A small class-conditioned image diffusion model, trained from scratch: arch uvit, 395000 training examples.
Rows from block 5 of a small class-conditioned image diffusion model, named by matrix and row number. Rows with one number belong to one neuron. Each number is 200 + 30 x the weight over its row's rms, rounded and kept within 0 to 999. All counts start at 0. After the name is the row's rms in percent of the matrix's.
After each neuron's rows are labels from the 100 images, of 14976 (inputs lightly noised), where the neuron reaches its highest value: "strongest on" is what is common among them. Only what is clearly more common there than usual is listed. The data: gratings and oriented noise at many angles and scales. In brackets: how many of the 100.
# fc1: MLP up (model.blocks.5.mlp.fc1.weight, 768x192), inputs 96-191
# fc2: MLP down (model.blocks.5.mlp.fc2.weight, 192x768, transposed), outputs 96-191

fc1.344,089,161,188,191,186,189,189,179,134,147,221,223,187,184,260,203,185,189,178,186,176,229,242,141,230,225,194,222,279,203,156,265,197,205,217,214,185,196,193,208,214,229,223,194,196,160,212,156,163,204,183,185,239,263,272,205,185,213,174,207,208,193,204,177,206,203,124,141,223,202,189,207,246,188,224,196,210,216,218,192,238,192,182,156,250,161,177,200,163,168,159,218,221,176,200,203,183
fc2.344,111,242,189,155,147,233,158,236,209,270,167,195,200,186,194,220,226,194,170,260,178,158,168,163,189,226,259,210,181,171,182,207,147,210,266,207,163,239,202,193,185,145,204,192,216,204,205,236,180,207,167,154,164,185,190,208,158,138,208,193,210,228,181,239,136,188,268,186,179,206,219,241,239,177,182,204,188,151,189,214,192,182,222,159,229,236,206,191,196,196,206,215,203,199,222,263,215
strongest on: square grating (65); stripes at 135 degrees (25)

fc1.96,091,126,193,225,169,231,226,202,157,221,216,218,181,192,185,208,244,223,182,195,177,220,173,196,228,254,192,225,155,291,223,154,216,197,220,251,212,233,196,169,211,183,203,197,259,178,186,179,130,186,241,218,199,182,205,212,186,266,233,252,210,189,256,227,266,179,206,173,220,162,230,244,179,145,225,211,191,203,220,244,196,222,237,156,230,225,263,171,188,186,175,180,203,185,188,163,177
fc2.96,096,231,225,220,192,195,219,179,190,199,190,192,218,244,192,164,157,160,249,218,256,175,241,222,207,196,176,130,199,126,235,216,261,167,195,161,161,175,194,248,210,189,211,204,180,170,227,142,259,176,163,173,229,243,209,183,265,190,197,180,187,176,166,173,206,198,169,193,218,235,213,195,201,247,281,225,228,202,208,214,206,193,185,220,210,162,191,213,158,245,255,254,234,195,219,179,238
strongest on: low contrast (97); coloured (87); windowed patch (56)

fc1.558,098,230,262,194,160,203,184,222,226,212,169,224,202,221,207,227,202,166,232,212,200,192,190,242,218,241,203,195,212,206,220,221,175,154,168,207,198,207,201,188,209,241,218,200,149,245,205,216,295,174,203,236,189,162,234,195,227,184,176,185,180,206,192,183,127,162,194,243,201,158,173,190,208,236,197,177,227,220,209,178,163,206,145,198,211,184,190,118,217,237,235,145,191,183,209,214,181
fc2.558,080,218,173,186,213,212,193,163,124,140,161,209,191,209,216,192,178,141,176,219,181,192,195,164,241,201,209,198,242,213,195,219,233,205,169,206,214,178,179,110,221,202,239,239,238,220,154,278,212,199,202,183,248,189,176,206,209,184,227,192,247,179,168,185,212,157,201,201,182,221,208,199,260,213,196,190,197,242,198,206,139,183,214,176,273,213,239,243,185,228,217,270,197,166,182,157,202
strongest on: very fine (87); dashes (86)

fc1.628,088,165,241,219,175,245,151,198,140,212,252,228,169,183,211,176,170,149,205,203,236,164,212,154,166,187,206,250,204,101,180,227,145,152,208,191,194,207,179,215,216,198,227,221,189,167,167,197,160,231,188,219,148,253,211,169,158,185,181,181,148,201,232,256,225,260,190,230,196,177,173,176,228,172,215,193,177,162,265,210,204,200,247,208,213,206,153,204,183,181,204,162,227,262,196,215,226
fc2.628,099,222,180,187,188,192,209,229,266,232,182,150,243,234,166,195,243,212,208,178,230,192,190,176,217,274,207,180,249,300,221,198,192,180,216,227,194,169,199,210,166,183,218,140,222,217,204,232,213,194,160,182,218,154,143,153,200,242,203,227,199,238,168,179,171,190,223,215,209,240,193,236,193,216,186,172,214,189,168,184,207,204,166,208,185,191,269,195,214,200,215,175,227,152,179,207,189
strongest on: square grating (56)

fc1.219,084,200,206,249,167,212,196,249,161,206,189,211,200,165,244,240,172,137,186,256,180,154,236,153,177,222,199,261,226,174,180,176,159,146,197,198,216,229,199,225,186,231,213,174,182,198,159,146,148,230,196,198,184,242,184,149,187,235,252,242,224,218,188,187,207,202,183,163,225,220,199,221,213,144,223,131,173,174,200,236,210,227,168,166,196,211,198,142,169,194,157,165,208,160,177,159,179
fc2.219,094,211,188,168,216,259,195,123,231,180,217,213,150,240,191,148,180,228,237,179,234,183,175,268,212,201,158,128,241,236,220,225,192,221,149,210,204,178,194,223,262,170,185,185,174,146,251,236,280,174,199,184,223,210,228,203,228,187,199,219,169,192,169,173,181,196,204,182,203,203,218,201,178,215,217,231,188,177,179,134,213,141,245,179,161,189,168,198,185,228,228,201,241,197,202,182,231
strongest on: coloured (100); very fine (49); dashes (40); kind: sawtooth grating (36)

fc1.501,091,223,202,233,205,187,212,213,227,179,190,218,181,218,184,222,234,164,179,210,266,184,159,122,199,180,194,229,185,208,232,221,185,226,222,223,277,189,173,215,207,184,126,214,213,196,226,198,239,188,145,184,278,214,165,198,203,242,150,210,200,230,238,178,218,231,231,211,203,153,144,217,186,193,222,200,256,230,196,188,183,220,193,221,160,204,184,222,246,160,158,166,244,222,303,245,207
fc2.501,104,148,145,214,259,149,199,172,190,261,218,245,220,164,203,176,209,226,236,170,156,209,232,252,212,263,219,183,222,232,194,142,201,149,138,191,168,152,182,253,182,251,183,186,197,215,155,232,209,188,180,217,183,184,238,189,198,189,234,210,206,174,168,181,178,176,153,186,140,198,221,133,207,223,172,213,177,195,209,211,172,172,178,167,211,209,241,222,198,216,228,230,192,159,187,135,231
strongest on: low contrast (71)

fc1.726,095,200,221,241,186,238,129,189,163,213,257,171,165,255,221,277,182,215,246,180,192,227,196,186,168,146,218,226,239,216,202,172,221,165,209,187,215,246,164,234,182,190,220,186,210,160,202,204,227,213,200,215,185,206,179,168,197,180,249,244,216,241,209,210,179,207,232,177,142,194,216,220,210,170,239,167,190,204,174,211,218,171,156,171,230,157,158,215,160,189,164,104,164,209,214,173,244
fc2.726,101,245,151,137,243,222,237,239,239,210,207,174,229,197,196,163,195,216,205,162,187,216,184,210,234,233,221,205,184,201,141,202,156,176,204,213,179,184,229,241,185,204,218,264,183,250,183,244,179,228,139,218,131,100,242,209,198,194,170,181,221,205,192,169,201,155,189,194,233,197,252,156,203,219,224,252,209,142,149,203,187,185,226,170,197,273,235,222,209,242,226,233,189,244,192,171,216
strongest on: dashes (81); very fine (76); stripes at 60 degrees (38)

fc1.734,092,196,255,216,188,250,247,247,207,201,234,242,170,185,186,183,222,161,192,209,224,181,250,171,157,207,213,195,191,189,189,196,253,168,240,176,218,243,268,182,195,207,247,186,177,193,183,209,168,222,237,184,192,265,172,189,178,238,203,181,175,187,217,278,184,176,189,160,223,155,270,190,232,223,185,200,193,206,195,139,205,230,205,148,230,147,159,215,211,215,234,262,189,181,186,188,209
fc2.734,090,208,209,168,241,154,180,211,197,215,189,198,210,202,206,253,207,247,195,213,191,206,156,231,184,203,174,178,198,220,204,208,161,246,201,196,135,157,166,265,139,210,171,187,223,215,228,217,208,177,189,222,207,220,247,184,226,179,228,179,213,151,182,185,239,242,127,192,168,239,100,219,129,192,237,188,169,261,168,235,198,198,216,224,198,229,251,188,184,188,196,195,204,190,208,206,180
strongest on: low contrast (98); noisy (65); windowed patch (42)

fc1.44,104,184,162,173,236,159,222,203,278,203,184,222,207,213,135,256,235,170,148,198,161,201,191,203,216,219,165,215,194,190,262,235,218,150,222,212,216,204,185,216,252,191,200,227,226,229,200,206,226,204,248,175,233,164,193,243,252,132,189,201,195,173,227,245,221,223,185,242,223,228,195,226,178,156,219,217,195,194,198,146,196,176,192,243,202,176,179,233,187,187,193,150,187,244,201,201,192
fc2.44,100,222,227,166,175,282,192,215,230,228,208,212,217,206,232,162,209,181,181,221,199,205,207,194,207,232,201,249,207,232,188,221,182,176,203,235,159,232,256,186,173,229,169,194,195,215,203,205,178,239,207,228,162,186,167,151,123,165,240,147,206,177,166,164,228,205,236,209,197,140,173,150,193,228,149,164,196,235,193,275,241,176,195,226,161,221,203,183,266,232,148,167,204,165,202,227,218
strongest on: sine grating (62); medium (41); stripes at 105 degrees (38)

fc1.675,099,190,227,218,203,174,213,207,235,202,206,205,190,252,224,220,258,252,222,192,157,226,161,220,188,195,165,176,230,207,184,196,215,213,170,206,191,207,135,172,203,215,175,178,226,173,208,146,205,258,249,196,174,181,214,189,196,187,198,168,209,161,204,242,168,181,172,203,219,258,198,167,153,216,202,174,212,164,186,219,172,244,236,172,165,170,200,227,189,250,186,207,183,178,252,173,213
fc2.675,109,196,197,99,186,190,172,219,229,218,222,214,182,174,216,271,218,172,123,168,147,162,225,191,217,190,209,201,169,164,217,145,168,217,227,211,172,234,195,226,157,224,206,136,221,131,182,210,209,173,181,210,233,268,193,199,154,182,170,206,223,188,198,215,210,165,207,204,225,201,192,192,255,179,155,182,188,244,184,200,181,209,203,218,240,176,195,152,195,230,142,229,202,163,248,170,190
strongest on: dashes (62); stripes at 90 degrees (33)

fc1.738,087,234,182,230,164,233,172,207,212,151,203,181,219,208,195,191,191,147,212,250,248,122,247,277,216,190,185,170,196,197,227,172,192,217,156,181,227,200,166,212,238,180,152,201,217,187,175,220,248,218,181,193,237,236,180,216,211,251,178,144,156,165,176,194,214,253,163,238,223,170,202,226,190,196,150,181,233,220,255,213,223,178,224,238,196,253,146,228,184,189,195,192,185,218,206,226,143
fc2.738,096,194,192,195,202,172,216,217,194,265,215,210,197,132,160,167,189,237,188,158,184,258,148,196,225,276,226,222,197,199,134,253,205,186,230,213,173,183,231,244,199,229,165,165,177,201,209,182,193,176,249,224,171,172,199,183,225,202,233,209,193,203,215,232,148,146,257,213,193,178,207,174,151,216,218,154,185,188,174,214,190,234,155,179,223,204,241,142,268,202,219,192,189,192,184,159,214
strongest on: windowed patch (85); low contrast (72)

fc1.633,095,215,217,253,187,245,200,238,182,261,199,204,229,219,223,188,203,170,142,190,158,222,244,182,200,202,187,173,248,202,203,160,196,162,229,223,181,166,202,132,193,214,248,232,255,250,199,193,164,197,184,178,164,239,179,222,190,202,219,231,202,158,161,205,202,260,238,185,157,162,191,247,195,181,262,205,176,217,271,182,224,208,100,220,213,175,164,162,194,186,167,181,171,188,255,180,206
fc2.633,084,226,218,130,178,247,188,235,188,204,224,211,130,216,240,237,214,226,200,251,224,198,121,224,202,229,226,232,156,184,158,210,179,217,233,158,220,243,189,206,214,187,148,203,188,196,172,165,216,216,234,157,232,165,163,160,147,149,237,214,182,198,224,254,183,197,179,190,189,217,215,159,132,197,206,204,196,184,192,243,195,205,324,202,183,222,160,207,204,238,209,196,184,194,156,209,234
strongest on: filtered noise (77); scale: very fine (41); stripes at 135 degrees (27)

fc1.414,091,189,235,168,202,231,193,178,231,172,142,146,205,207,222,187,193,179,192,222,229,196,194,159,163,219,205,215,198,240,176,208,263,183,208,207,211,203,216,195,189,254,191,238,194,232,244,184,234,204,170,242,165,244,216,223,205,215,198,159,213,177,196,211,223,262,199,173,156,198,186,249,165,175,217,206,191,256,166,246,202,193,173,192,222,230,180,135,194,151,167,203,155,227,226,158,213
fc2.414,087,248,218,141,111,159,204,241,194,177,157,188,204,164,179,153,194,226,207,212,197,246,188,168,166,219,198,285,148,241,231,232,220,203,160,194,194,242,198,172,199,202,202,229,159,157,217,219,188,197,205,155,169,208,188,226,176,223,219,165,145,258,165,184,181,260,151,180,233,184,173,174,206,224,157,180,173,220,201,282,240,230,212,197,214,240,208,229,237,180,213,252,225,171,222,189,205
strongest on: filtered noise (99); very fine (54); stripes at 45 degrees (30)

fc1.81,117,241,204,184,176,188,207,191,231,202,158,202,280,231,186,235,225,171,198,201,192,171,236,229,168,154,229,203,229,202,169,149,201,201,247,251,207,146,198,224,234,176,201,217,210,190,251,187,191,270,181,202,232,198,222,163,198,202,219,196,214,174,242,171,136,266,201,251,178,157,177,205,177,218,213,224,225,260,221,237,193,214,205,152,188,177,183,176,217,241,167,206,122,185,206,190,213
fc2.81,107,179,242,219,242,213,163,164,200,198,204,154,157,199,210,130,134,219,178,217,208,224,129,247,246,218,173,174,211,206,190,190,215,197,208,140,200,186,171,206,245,259,223,191,163,229,178,191,191,121,191,208,187,227,199,174,246,234,180,223,195,203,205,228,221,167,146,162,248,199,215,269,160,202,197,209,184,204,203,165,205,174,183,250,208,187,236,222,171,173,293,194,230,178,199,187,173
strongest on: low contrast (65); sine grating (53); very fine (43)

fc1.367,095,202,183,180,198,204,201,212,187,194,197,213,148,168,178,251,198,198,190,189,190,278,201,206,212,199,220,205,172,148,208,164,199,239,231,189,230,183,159,183,176,222,183,228,160,211,246,208,190,225,191,214,184,203,279,171,266,165,179,189,205,204,220,129,180,196,294,226,195,209,166,203,186,226,223,204,183,203,219,220,208,122,159,203,183,186,219,204,179,239,195,158,219,214,196,268,169
fc2.367,086,252,166,196,224,189,167,188,253,214,217,155,269,166,210,185,167,178,166,219,190,156,219,196,183,215,238,229,185,208,209,204,196,158,136,193,226,234,196,229,220,202,220,196,231,153,159,197,221,190,171,168,234,174,203,214,202,250,196,195,131,176,190,277,220,216,128,174,231,227,212,195,247,172,226,207,261,169,209,176,168,212,257,223,204,225,213,172,216,161,216,218,193,240,193,175,267
strongest on: noisy (100); windowed patch (36)

fc1.324,091,205,167,163,162,174,223,214,197,224,199,141,229,171,183,265,215,189,220,224,141,259,193,186,169,229,189,224,185,218,206,205,233,175,192,256,220,159,187,205,184,181,223,228,237,207,200,165,201,206,190,190,204,160,232,218,199,154,174,210,244,201,161,177,168,230,182,160,204,215,224,220,256,204,189,194,232,205,191,162,235,168,186,237,240,163,195,232,148,207,230,220,245,256,231,201,206
fc2.324,083,185,206,192,213,172,191,190,205,200,232,219,202,210,219,195,239,214,136,170,177,185,250,179,181,215,221,141,255,178,229,162,202,203,223,205,104,188,238,207,205,222,178,181,176,208,146,264,211,213,208,175,223,234,197,223,237,254,242,223,202,199,224,233,239,214,204,169,142,165,223,267,172,200,186,194,173,237,210,178,193,158,214,186,201,231,181,238,206,221,192,148,248,210,199,159,125
strongest on: square grating (50); very fine (49); stripes at 120 degrees (31)

fc1.748,082,189,200,128,185,214,193,205,193,205,201,202,199,223,216,220,192,189,213,217,155,197,234,228,166,159,197,154,170,149,195,181,179,197,216,184,224,199,202,202,178,144,250,258,223,212,191,170,218,174,250,211,204,188,196,239,179,197,213,190,151,133,238,192,188,191,214,188,196,202,172,156,202,175,220,198,221,113,170,264,174,212,215,217,150,195,197,229,183,197,200,204,183,186,203,251,227
fc2.748,118,189,220,245,223,176,180,190,208,210,230,169,242,193,240,205,197,229,144,201,217,207,176,161,151,203,228,236,217,222,187,218,190,208,177,217,206,173,207,184,240,230,176,201,232,234,179,188,183,205,96,205,194,206,184,160,207,204,174,222,235,255,197,223,199,198,193,222,208,207,205,220,186,207,124,197,175,273,184,191,220,157,205,222,242,200,207,201,195,205,184,190,194,152,198,169,188
strongest on: coloured (91); very fine (50); dashes (45)

fc1.40,115,134,180,149,240,177,162,188,197,209,245,237,202,209,205,127,213,186,213,199,197,249,206,196,156,177,236,209,228,224,163,220,256,185,180,166,228,192,165,151,176,189,192,220,225,174,185,203,227,200,165,220,209,172,206,189,253,178,211,181,157,188,195,191,189,168,205,173,226,235,214,223,211,192,206,151,195,213,231,202,206,165,241,164,257,147,170,200,155,233,179,222,259,234,190,134,183
fc2.40,108,240,185,170,165,225,211,198,248,219,200,174,215,169,192,199,189,229,192,207,250,182,219,227,231,193,271,250,187,194,192,202,151,150,215,206,171,270,168,204,148,222,198,172,181,262,212,204,181,210,211,204,135,153,206,257,206,157,184,186,182,245,211,181,148,179,186,204,226,242,217,191,151,194,201,172,187,161,236,190,221,174,201,142,143,219,171,154,173,204,208,274,172,225,228,184,205
strongest on: coloured (99); sine grating (55)

fc1.39,089,190,224,213,189,187,199,222,159,230,240,175,182,175,188,195,234,123,171,223,160,160,227,160,170,196,166,208,203,262,214,135,166,184,206,208,191,222,269,170,215,183,208,188,195,210,207,190,239,191,258,212,192,188,227,215,205,208,152,235,170,222,187,263,219,215,203,201,187,172,209,214,145,167,174,261,235,193,213,206,205,195,249,177,178,217,279,174,163,177,228,155,242,260,197,194,161
fc2.39,090,236,174,201,224,176,179,167,198,236,156,183,250,210,157,202,185,271,253,217,196,249,204,216,221,185,176,193,188,133,169,227,288,209,208,156,163,176,182,200,173,202,205,174,224,182,205,198,192,187,202,184,225,228,256,152,210,214,214,192,201,183,230,200,200,227,209,224,211,216,138,192,279,186,253,196,220,222,226,198,209,243,181,253,203,178,167,205,204,202,217,215,179,143,206,181,202
strongest on: low contrast (90); windowed patch (84)

fc1.398,095,222,196,181,206,162,224,189,259,190,206,177,215,227,219,232,183,191,148,197,198,211,209,211,194,201,252,195,168,232,205,155,197,208,204,273,216,195,148,189,213,180,218,157,177,205,208,197,228,145,203,153,178,163,229,182,176,230,210,217,159,196,215,202,213,185,140,177,172,190,191,167,192,221,222,174,216,223,185,205,206,182,185,273,243,165,192,227,209,213,206,182,230,258,173,194,195
fc2.398,131,239,164,160,165,231,192,222,190,216,180,230,209,179,186,178,217,205,244,228,178,212,215,168,225,184,187,250,252,141,179,196,210,192,233,140,211,166,199,186,193,179,213,173,168,148,198,161,193,242,226,225,244,195,191,203,217,188,203,231,216,188,183,192,202,171,236,241,221,220,196,219,197,151,214,211,210,189,235,191,195,160,218,160,186,213,226,138,190,194,268,229,166,181,213,210,215
strongest on: very fine (82); filtered noise (47)

fc1.531,086,214,234,278,242,195,217,194,151,181,189,166,233,159,168,251,192,212,246,193,241,167,231,214,232,165,229,258,213,160,181,196,225,193,150,178,193,163,219,237,205,187,191,203,211,156,197,204,236,180,182,224,206,176,183,195,163,192,231,218,189,246,209,168,195,143,236,196,247,212,154,197,250,150,190,195,145,126,208,194,194,225,199,177,126,175,251,151,267,194,213,181,175,158,176,182,175
fc2.531,121,212,173,158,175,198,182,275,201,235,165,187,207,220,267,194,211,171,138,187,189,231,206,178,151,185,244,163,212,257,192,215,180,229,200,177,269,244,175,154,182,215,194,212,213,274,226,178,133,209,128,180,193,207,174,180,226,184,180,200,216,214,201,224,219,221,170,241,167,208,235,177,127,216,122,173,193,244,184,175,219,153,215,224,235,221,173,225,174,173,172,227,182,233,196,243,203
strongest on: very fine (88); dashes (56)

fc1.449,184,201,184,164,167,178,182,217,193,235,239,163,248,188,167,213,218,173,245,180,210,165,241,186,178,230,180,144,198,213,162,175,250,184,214,155,282,186,232,165,202,181,185,129,259,162,185,197,191,216,205,167,207,198,225,174,222,217,175,224,193,186,192,235,213,184,240,190,169,204,211,257,225,204,189,199,164,198,213,129,243,227,174,146,212,228,195,194,200,155,166,240,257,184,207,222,198
fc2.449,118,234,261,246,206,173,201,213,228,202,231,253,206,237,220,214,220,213,167,129,202,215,189,170,247,184,167,264,213,176,214,202,148,200,229,191,133,209,125,189,171,255,203,223,200,215,198,166,241,169,144,201,221,194,249,217,172,186,204,151,195,195,179,148,168,206,191,208,213,192,223,231,206,166,154,172,193,193,226,237,208,210,224,265,161,235,226,214,224,194,213,198,217,222,168,177,178
strongest on: noisy (100); coloured (100); square grating (36)

fc1.437,081,203,241,275,222,213,176,181,219,216,170,175,197,231,230,204,216,215,188,250,169,229,235,199,172,176,212,223,188,207,167,219,223,239,191,201,185,196,206,194,201,203,181,166,202,171,221,213,225,217,202,180,144,229,221,194,190,249,160,169,142,140,273,192,187,222,168,181,227,180,170,241,188,213,226,124,194,172,217,282,219,185,162,192,161,237,182,214,228,224,169,218,212,189,153,166,190
fc2.437,110,233,195,145,205,243,142,234,232,217,181,192,213,189,236,214,165,141,116,165,196,197,168,171,156,206,232,208,263,169,217,191,190,226,261,239,225,213,176,150,221,163,183,210,247,227,177,236,139,218,143,155,212,190,199,186,203,185,189,203,260,267,218,214,161,221,196,230,208,241,201,231,226,171,53,212,150,191,182,200,255,223,228,209,207,167,203,212,180,188,170,229,190,200,234,240,201
strongest on: very fine (67); dashes (51); stripes at 105 degrees (36)

fc1.237,085,174,223,267,178,179,234,186,179,238,204,164,234,216,199,224,192,204,199,247,216,201,225,169,192,194,157,169,168,169,205,179,194,173,175,222,228,202,215,206,216,222,128,168,240,200,175,165,197,196,121,231,252,192,188,166,209,153,237,242,223,204,198,184,195,193,190,194,145,207,171,203,228,227,205,183,203,206,213,202,155,190,206,228,216,239,240,195,219,209,184,240,216,224,147,242,133
fc2.237,090,218,177,158,225,257,227,196,260,171,133,134,144,224,212,227,138,209,164,180,220,239,196,230,156,238,188,237,258,245,202,212,195,186,199,184,209,248,165,177,234,180,214,191,199,170,210,206,245,229,201,159,154,159,210,230,141,196,230,176,222,225,206,189,210,166,215,199,202,192,210,212,220,193,180,222,177,124,204,211,239,244,160,201,179,153,153,207,230,245,234,234,185,216,225,204,225
strongest on: square grating (44); sine grating (41); stripes at 60 degrees (29)

fc1.138,087,205,165,156,192,190,208,162,258,194,203,221,237,201,180,136,156,198,191,218,219,184,263,207,196,179,240,215,186,234,227,154,224,226,208,216,225,179,229,201,208,191,215,207,192,226,234,211,207,235,188,204,224,200,195,190,218,209,212,231,212,164,230,192,195,219,186,228,194,240,211,240,181,192,216,141,206,230,161,183,225,218,226,153,195,195,236,213,233,200,206,194,148,202,216,182,179
fc2.138,097,197,221,195,154,263,201,230,182,176,212,226,191,190,201,148,207,238,133,192,219,213,214,208,142,174,182,188,206,201,223,209,134,180,195,218,222,203,151,175,212,173,182,190,184,190,152,177,225,189,215,200,215,188,187,208,202,176,212,203,216,213,155,205,171,189,206,181,183,190,197,247,201,228,214,255,178,235,208,187,185,198,172,201,185,231,167,213,207,207,225,156,192,166,218,155,218
strongest on: sine grating (55); fine (46); stripes at 165 degrees (35)

fc1.196,081,187,179,203,202,210,211,165,179,137,237,168,179,188,197,216,228,202,231,230,133,212,229,186,241,218,169,225,226,215,174,261,227,212,180,193,238,156,159,210,207,198,196,170,206,171,243,211,206,115,198,153,217,277,209,199,155,219,203,227,205,198,260,226,228,114,220,161,192,153,184,198,221,153,195,174,229,195,191,254,159,174,161,234,231,224,196,185,185,149,212,214,274,255,249,277,249
fc2.196,104,153,200,175,212,223,166,204,178,215,169,194,236,235,196,214,216,179,199,194,244,188,169,152,119,225,243,201,206,241,227,226,176,194,169,201,228,241,203,149,199,153,191,168,192,217,188,180,213,236,124,229,211,153,200,224,236,197,209,158,220,251,174,245,146,208,211,195,203,189,248,157,199,247,168,204,184,190,224,172,224,200,246,173,220,208,228,264,189,214,173,196,254,174,188,199,204
strongest on: square grating (54); fine (47); stripes at 165 degrees (44)

fc1.646,120,205,150,217,225,221,167,200,223,198,237,223,201,203,196,233,205,175,177,159,191,151,208,186,135,203,226,211,189,171,182,153,181,217,235,190,129,201,233,171,201,184,161,234,157,230,212,174,194,181,216,159,249,137,186,190,224,245,211,179,253,197,202,191,240,122,239,183,214,177,206,259,218,158,216,231,263,162,216,137,208,190,240,181,188,176,141,212,183,191,209,230,171,230,212,264,207
fc2.646,123,181,220,217,169,178,221,193,190,224,177,186,201,195,182,181,232,189,209,272,185,230,170,204,245,220,161,193,210,229,189,230,225,214,143,199,270,189,171,205,150,209,232,196,237,152,203,210,198,236,205,228,229,246,210,222,158,182,182,178,175,166,238,209,203,289,141,227,152,237,202,184,136,218,204,165,141,235,208,232,196,199,191,185,237,192,255,180,210,170,168,214,227,128,192,130,187
strongest on: noisy (100); dashes (52); very fine (47)

fc1.547,100,210,188,220,146,238,243,154,214,190,175,238,268,151,171,166,168,167,205,144,222,218,231,178,204,187,278,183,234,191,175,209,249,282,190,186,209,234,206,187,219,197,194,202,239,164,143,198,213,258,211,214,244,193,176,234,212,163,229,263,180,199,163,211,241,167,193,205,240,166,218,213,196,163,244,179,193,218,224,201,232,200,221,182,192,210,163,220,149,171,234,172,243,197,164,210,251
fc2.547,109,209,209,131,186,165,213,187,147,181,179,199,195,209,136,182,134,210,185,235,145,157,198,206,191,270,210,210,180,204,187,194,224,163,200,214,164,246,209,255,212,190,175,237,192,234,203,245,246,185,206,170,161,216,168,217,230,207,154,207,230,168,184,168,181,188,170,196,176,183,201,210,231,238,184,262,186,194,206,190,205,204,266,164,228,202,217,210,182,259,173,195,198,237,206,209,182
strongest on: square grating (64); stripes at 15 degrees (44); stripes at 30 degrees (32)

fc1.634,108,188,137,194,209,205,183,184,224,200,205,201,156,230,221,186,272,183,216,175,217,182,234,225,216,224,255,204,213,149,198,229,173,228,204,194,146,220,210,231,240,188,173,191,194,228,232,170,266,193,152,222,203,224,179,201,190,227,178,213,212,204,207,160,224,172,201,241,202,174,241,158,236,210,167,187,229,201,248,164,172,249,202,185,282,183,186,205,170,164,240,148,185,162,186,252,148
fc2.634,104,189,223,185,213,237,234,170,252,202,157,192,198,153,235,246,165,231,219,211,226,190,173,283,189,217,166,185,214,201,196,123,228,166,137,158,134,178,153,217,207,259,196,212,210,232,223,197,193,225,219,220,159,167,190,199,200,179,231,156,200,197,191,202,195,221,236,193,227,204,231,209,166,196,197,215,180,194,165,219,170,234,219,187,181,199,258,222,233,217,192,234,206,208,223,179,226
strongest on: very fine (55); dashes (49)

fc1.297,086,163,245,219,208,168,168,245,193,191,211,232,174,216,173,197,214,166,168,234,200,163,187,169,196,181,232,212,175,156,213,175,199,170,194,174,241,174,212,191,179,144,162,212,188,199,225,183,169,222,184,172,224,222,184,228,176,202,208,232,214,231,236,206,214,156,204,224,197,199,200,250,256,205,210,178,214,195,182,259,209,197,200,240,189,220,228,167,247,168,200,196,138,177,259,225,173
fc2.297,101,196,214,164,231,216,269,147,208,203,203,190,183,229,155,151,191,221,252,226,164,202,171,267,178,230,192,174,202,209,201,206,183,189,121,164,238,168,187,228,256,227,245,169,200,224,212,169,261,203,196,209,180,146,248,206,210,198,179,181,192,174,153,186,227,223,225,147,266,169,226,164,160,157,209,257,205,185,243,175,201,238,174,195,180,190,190,197,191,255,200,190,231,225,203,134,231
strongest on: windowed patch (98); coloured (93)

fc1.505,094,161,193,191,209,242,197,250,144,207,205,193,155,159,236,258,196,177,153,192,214,125,183,162,158,191,209,207,222,177,211,179,170,137,185,184,188,262,197,217,219,204,204,205,173,178,181,212,222,191,177,236,171,225,185,198,163,200,245,187,148,204,225,273,230,187,192,200,198,255,229,231,202,177,270,185,232,170,245,173,162,221,215,179,248,211,200,204,187,197,181,156,193,199,188,232,257
fc2.505,096,228,236,208,217,175,184,172,242,231,224,178,274,203,123,144,202,218,184,190,181,237,227,171,222,238,187,217,241,249,211,235,180,210,254,210,175,161,207,171,195,193,223,159,221,174,219,138,202,190,244,168,201,200,202,157,230,219,137,236,225,205,168,158,164,196,261,179,189,207,152,190,212,203,144,207,199,257,166,222,216,147,140,216,146,180,151,221,199,180,224,194,235,184,204,142,178
strongest on: dashes (74)

fc1.466,102,237,187,157,222,185,259,233,173,240,188,161,200,226,202,257,212,156,224,209,188,226,175,218,219,175,209,153,220,173,214,190,178,195,176,241,177,216,190,184,136,132,217,224,185,207,235,151,203,200,151,225,198,217,195,142,228,161,157,207,177,176,214,174,198,269,233,232,168,235,190,164,186,233,254,178,139,195,191,196,183,157,181,184,246,230,146,183,223,131,193,210,227,166,203,208,173
fc2.466,097,187,205,209,222,201,174,218,180,190,217,231,180,149,174,169,191,160,205,197,187,200,167,174,193,215,182,201,180,217,215,223,248,220,182,181,218,213,175,190,226,206,191,214,167,214,210,251,228,189,165,198,172,188,219,154,252,212,202,184,187,240,179,211,234,166,130,186,191,180,266,244,236,196,216,219,245,196,137,230,213,216,226,195,147,207,196,214,202,267,147,190,219,238,220,163,197
strongest on: noisy (100); coloured (85); square grating (41); dashes (39)

fc1.656,096,146,215,215,204,224,120,194,201,241,230,189,185,163,229,206,210,203,209,200,178,196,248,205,218,228,236,173,224,225,178,150,200,198,201,205,200,286,187,225,171,197,193,228,211,194,263,196,152,210,196,211,221,177,161,168,228,204,180,279,209,215,153,199,210,188,200,218,181,213,231,223,194,170,230,180,161,225,216,272,226,187,194,242,204,159,169,229,150,201,191,153,211,232,207,236,208
fc2.656,102,242,199,169,173,208,209,223,243,187,152,215,189,194,204,169,198,299,175,198,152,202,213,173,253,187,154,184,215,198,179,210,200,150,222,218,183,168,227,216,204,252,240,197,139,260,176,259,215,236,215,220,184,187,201,182,149,185,211,156,225,199,210,202,174,189,219,179,220,175,156,160,196,223,188,233,196,168,158,178,159,160,189,192,172,239,229,194,243,193,234,244,179,210,186,215,193
strongest on: sine grating (64); stripes at 45 degrees (46); stripes at 30 degrees (45)